Rows from block 2 of a small CTC audio transcriber, named by matrix and row number. Rows with one number belong to one channel. Each number is 200 + 30 x the weight over its row's rms, rounded and kept within 0 to 999. All counts start at 0.
After each channel's rows are labels from the 100 clips, of 14976, where the channel reaches its highest value: "responds to" is what is common among them; "loudest band" is the band of the loudest frequency at the time of the peak. Only what is clearly more common there than usual is listed. The data: melodies that start on their tonic, played by one synthesised instrument.
# convs0: first width-9 conv (model.blocks.2.convs.0.weight, 192x128x9, each kernel summed), inputs 0-63
# convs1: second width-9 conv (model.blocks.2.convs.1.weight, 192x192x9, transposed, each kernel summed), outputs 0-63

convs0.2,201,154,210,202,164,207,157,193,207,124,202,219,186,184,179,168,189,195,186,209,163,178,186,196,166,200,188,171,228,201,212,150,134,207,211,222,195,165,223,198,241,228,198,194,123,177,203,200,238,208,201,220,156,140,196,179,138,234,131,236,204,192,188,197
convs1.2,204,216,176,159,226,233,191,133,194,207,205,148,180,182,226,232,203,184,235,191,197,215,184,232,199,224,165,174,221,232,178,185,200,198,198,167,230,175,135,229,191,163,227,205,224,162,206,185,135,202,187,190,201,203,165,180,235,146,166,259,171,189,204,163
responds to: the note A; tonic: A
loudest band: 250 to 500 Hz

convs0.164,165,173,137,167,146,213,193,206,159,184,173,157,211,167,174,221,230,218,145,216,252,199,235,87,177,201,192,180,215,188,197,177,125,206,178,212,193,220,243,219,232,211,224,160,165,197,197,218,152,187,163,215,229,197,201,206,157,205,195,186,197,230,236,143
convs1.164,174,206,202,178,231,152,177,226,162,175,176,240,183,184,220,216,164,225,195,215,165,239,155,205,226,186,213,182,195,174,184,149,166,204,189,180,209,185,174,207,180,176,195,213,204,188,217,151,193,205,187,205,218,178,188,220,175,160,135,183,176,183,185,157
responds to: the note F; trumpet-like
loudest band: 1000 to 2000 Hz

convs0.178,254,205,263,210,190,168,195,210,163,223,211,182,205,226,217,177,175,208,186,269,233,229,162,179,202,178,228,165,207,202,181,194,205,186,235,206,130,180,209,186,165,232,134,208,229,179,181,192,170,211,185,173,114,234,221,218,241,145,200,248,219,205,164,192
convs1.178,175,201,227,199,229,173,240,215,178,199,206,175,277,186,157,199,246,228,165,247,247,231,127,214,194,218,190,190,207,244,153,248,171,200,177,172,192,220,184,172,224,202,182,176,196,153,239,226,224,233,210,150,209,186,167,235,214,165,197,211,199,212,185,213
responds to: the note B; the note C#; tonic: B; oboe-like
loudest band: 1000 to 2000 Hz

convs0.135,216,211,225,230,220,191,206,195,200,252,202,142,201,154,185,136,148,188,259,218,180,266,172,281,158,195,183,218,197,184,163,178,187,101,243,156,173,213,196,223,192,204,174,180,192,190,206,186,235,221,175,213,148,186,200,178,173,141,199,221,155,168,213,162
convs1.135,196,196,200,176,222,211,199,193,189,191,207,207,250,185,207,161,165,164,143,205,219,191,108,252,199,159,200,195,172,196,197,169,171,193,217,172,174,195,162,174,173,161,180,187,196,202,177,171,212,226,189,121,194,174,132,213,173,220,128,180,194,167,201,183
responds to: the note G
loudest band: 1000 to 2000 Hz

convs0.181,198,212,138,190,195,195,122,182,208,129,231,222,187,178,181,252,191,144,170,162,107,235,179,225,135,204,185,194,193,226,212,217,188,202,192,242,223,206,231,172,191,221,194,170,166,134,237,175,235,196,227,172,146,192,212,212,200,214,189,242,213,194,203,215
convs1.181,234,140,179,152,220,152,128,226,178,190,193,211,189,186,199,173,165,168,194,197,145,167,211,189,168,263,204,266,176,185,246,197,208,216,197,182,206,219,223,202,197,176,192,200,205,225,226,186,225,235,194,182,209,178,210,224,211,154,217,193,116,268,198,190
responds to: the note A; flute-like
loudest band: 1000 to 2000 Hz

convs0.130,150,212,119,192,180,219,207,222,164,167,254,184,214,240,191,134,174,144,191,211,165,204,215,136,160,221,181,156,218,225,235,199,212,204,204,192,188,264,204,171,228,168,186,201,134,169,225,213,236,147,152,202,189,177,219,151,211,202,191,220,246,196,196,192
convs1.130,212,167,193,260,202,218,159,214,201,245,227,197,154,192,223,209,124,208,176,187,205,231,223,221,205,174,234,175,174,157,229,192,242,199,187,241,188,166,221,234,184,157,151,195,156,183,144,169,185,213,151,151,197,224,124,118,183,194,138,209,225,189,151,213
responds to: the note A
loudest band: 1000 to 2000 Hz

convs0.177,169,181,174,201,165,184,170,207,196,214,222,209,150,120,244,200,213,200,170,233,178,198,219,197,220,215,177,205,176,182,176,167,226,147,194,157,205,201,165,209,213,213,193,221,196,218,190,199,178,187,200,200,162,200,182,170,217,203,194,179,217,158,200,233
convs1.177,175,222,166,125,156,190,226,202,207,234,218,222,206,156,218,179,262,235,237,221,216,188,201,223,168,161,222,192,157,235,194,228,207,206,225,210,179,168,215,233,190,209,199,208,144,195,182,178,225,196,201,171,189,155,209,239,173,185,136,252,171,182,205,158
responds to: the note G
loudest band: 1000 to 2000 Hz

convs0.119,223,155,212,222,192,183,240,173,257,238,146,237,208,187,223,186,198,216,176,224,220,201,194,158,236,195,196,230,220,204,216,250,229,241,194,233,240,161,221,206,176,225,232,182,218,185,212,175,206,196,155,206,217,263,218,193,223,115,169,243,164,214,206,159
convs1.119,204,197,203,181,223,155,214,196,137,150,208,215,171,178,177,229,211,211,232,216,255,212,137,162,187,192,194,211,189,166,169,224,193,211,224,196,217,195,199,232,249,198,208,204,204,197,179,194,224,155,184,194,260,121,204,196,246,285,193,194,206,158,217,193
responds to: square lead
loudest band: 500 to 1000 Hz

convs0.5,216,187,176,224,207,173,177,154,237,102,219,151,174,177,190,199,219,203,191,217,152,220,135,190,192,134,196,181,172,218,200,138,230,163,193,203,152,170,182,230,156,218,195,184,202,206,214,196,186,264,184,205,172,141,190,152,123,182,222,221,188,207,195,193
convs1.5,207,226,217,211,191,217,164,186,228,226,144,158,226,155,214,181,231,227,187,249,226,180,145,195,229,211,176,241,191,209,223,187,208,208,212,253,174,207,229,174,190,247,181,223,194,197,180,217,187,203,258,186,239,240,181,174,162,207,154,231,234,207,200,191
responds to: bell-like
loudest band: 1000 to 2000 Hz